python train.py --model="autoregressive pixel model" --dataset="made-up ball-and-stick molecule models" --train_examples=195000 --vocab_size=217 --norm_position="pre" --init="torch_default" --beta2=0.95 --beta1=0.95 --shampoo_beta=0.95 --precondition_frequency=32
Rows from block 2 of a small autoregressive pixel model, named by matrix and row number. Rows with one number belong to one neuron. Each number is 128 + 24 x the weight over its row's rms, rounded and kept within 0 to 255. All counts start at 0. Numbers have three digits each.
Before each neuron's rows are labels from the 100 images, of 14976, where the neuron reaches its largest size: "top examples" is what is common among them. Only what is clearly more common there than usual is listed. The data: made-up ball-and-stick molecule models.
# gate: MLP gate (model.blocks.2.mlp.gate.weight, 640x320), inputs 64-127
# fc1: MLP up (model.blocks.2.mlp.fc1.weight, 640x320), inputs 64-127
# fc2: MLP down (model.blocks.2.mlp.fc2.weight, 320x640, transposed), outputs 64-127

top examples: space-filling
gate.627:133094141113112122105121101108130154118082106133136139084117165087107124137160108151140117152153140132128086126145144117097114140132143108101098140119119111115129126096149141129135152086101160
fc1.627:130153116113103114147119160137106105145136120108126155101102097142130149166081166105088087124157118083149101132120101140123139137141124146124120104127111146122105184144117111076158125116141121
fc2.627:123122133123119112117111112087108123110129108132126078155116128116154149162114131090170110148112151103090141111126153134156144146091143138110076146127083126123156172090132120116106113154114152

top examples: small balls on sticks
gate.388:135086129141119115090123129142137138114138125104131108138127131129122139107149135113099135162125117133134094170093158145084099145081140103147110086132109117130139083148146151112155110132174111
fc1.388:123158146139119111136121173118140153114115122157123154128137100090124133117110084122113128122170148146144127139084124131127191140168118118089141118110124108112091136109114096102129197143098131
fc2.388:103095137050090106105122121131121091131121137135132111184143156201121080141155129114132127154150144140098134109106175157123161105125152128084091130127165090132101134141159158146111168139150131

top examples: dark backdrop; balls: three; balls: four
gate.34:133100135154174109097147124109094140136166101124093117126100172125136129115123131119115142099115157137141107107109140160131126153117116123116083145115099182132143104183117124105100130074125091
fc1.34:106132160132135096149114122073133093130058171095145148143146111106087132116145154128129131140122116136161167135141142122165084128148135173149127109133163105120101155132142097211130137134144150
fc2.34:159145152142162140099146102133155166144206119117111128121076163125171144112083081145135129149128162113093116118110095157126167110161111123133126157086096161140156093148106145065117113184152147

top examples: dark backdrop; balls: twelve
gate.29:121106117094115178152119123144129131142093113121121139126098139111096126120113167129134162107112123165103074083127163121086103135138118155125135104118146153133118096085086121114155136128150109
fc1.29:107146101122128122143108141148170134075156119126127151117147142129100130115099157174144115135144081113121120162124070111120140113160115144123115111143143114098144145129168125097089161116130146
fc2.29:091133160136107088145153148109097134161091130110112141111163127110122121146157132107113137124096138142132096083179141138129166115129122117097177111136132150081102111115116134161151093117161121

top examples: small balls on sticks; branched
gate.161:131136152144125106140131114106149156147097127160113099130145132075134105158152149111127131172126115104158130078106144115154122127129088167140117139123184144138143154091126081107113172127121168
fc1.161:141074136118118139133119105155107138097143156131118106152131091117141098115106148128110157120158134098123129170130084157092132114162127159139137126109128201135138151127098132134137066120093123
fc2.161:105143116161116116109065071113152148119116144144145103128189117142100129121103109096134124155136110131140193109128156123144108148124123134104147150133125118109150132138114145143112150135155150

top examples: dark backdrop; small balls on sticks
gate.536:133128147146141117148059127116144123158135129146128131129137102102116098102110119160124132126105098154158140112158182108143171096089099139121106096114157158134099157117124123114158103090086137
fc1.536:106154116155133115114135123156075164133134091096141135141159114164118152086108128139115124122118143117133074153114099198140150158101147145121116146129111142145132122126173132149137116119124116
fc2.536:149131125119121152098144142122149117164087126120094113173122120095109169115146124116107136126128070144114137119107135105116120142140135139141145160160102195124144120089070105125151098155142118

top examples: dark backdrop; space-filling
gate.599:125151136147128088148135137154152146133130132161131135141115147118118115108147129105095126143140128098170107069122067080128156103138143158155122131148120145148146161155117144160191136111151178
fc1.599:129117145163097094101161132166110095117122152134074135136142136156120143172150124115089121056154154115165116162124143133124141154108129173160130103163166153150116139133141107172136134121138114
fc2.599:109164156119135167096142147067131124080153111142140122139143140142097085121189129145118103141151117115118148122146154101085148136141142101124097138137068121122114123112157139127133083188127121

top examples: small balls on sticks; dark backdrop
gate.560:126162140126156153110136139145127137138167157145131061119181144196109116103186109144131100154136109148154131122108130122123098172105113121127154147131164146104109125138112130135151188175156167
fc1.560:100133127154156132130141129180141101081099111144138135151110105177070116125108145149119127172152145116171146143111099143122127127121181167082083111152136096137168103152143104092067110119132169
fc2.560:118117150125108126130091062105114173096092142097120115136131134129150091134136133134147155088145153129125133153173126153140112100097131139132130132116117091137137106100116088157170123134098103

top examples: small balls on sticks
gate.628:137129183090127171106111147169139133119114110114091114119118108125135137117111102112100126142136113123143108145115101104122176101115086107111123091115138137078189125114153136170143132173128112
fc1.628:124088108130160105103153161105159092063157158121126132139151120147089141168121150162095139149155092152157164153138102115122129169164144113116135177120132154127110161136116129102167138159129155
fc2.628:127157107132102111096088088154120105168149052104112121127110105119138159141159104090179110141122140141197121089162132098108152121094097119123125123143092093085115132116117139128099113118088116

top examples: space-filling
gate.323:196134148089155138118117159162117075119152092150123115142143155149117146169104085121083142185175116116177142127123199103096150160142141136140130120097132123153082172104112139110115122100132100
fc1.323:168157146140129133092088133123123131141077149105206169149111128098131141151132124143105124171176107090136120122133118122126120179108171073134123168120129143142106132113146132129108166102126143
fc2.323:094150117131136112121109108127097061155096134110136151084092093116147111096136071149138128116143152119121127136090100159113117166112130122082149107129126107113142168114089113127140115160136112

top examples: small balls on sticks; balls: four; balls: three
gate.439:100137110102134137125134089131123113098091140100126108092113144179148132136113138118154083129071093168131131102104145113160138125110109143093094128102112119104120144100158143120113117127136146
fc1.439:127124114154143113158110108105119109160154118142126114105121099064117121124153109178113155148151087078123138130135125144102156122124125152139132118101182112110112083171146133135128130106132088
fc2.439:191102105121158183133119120131148120142170109142129106141104108130114116162123098087132128109167115114165120095124123142085125141151108103085149105172126124112144096124158132137114137122078112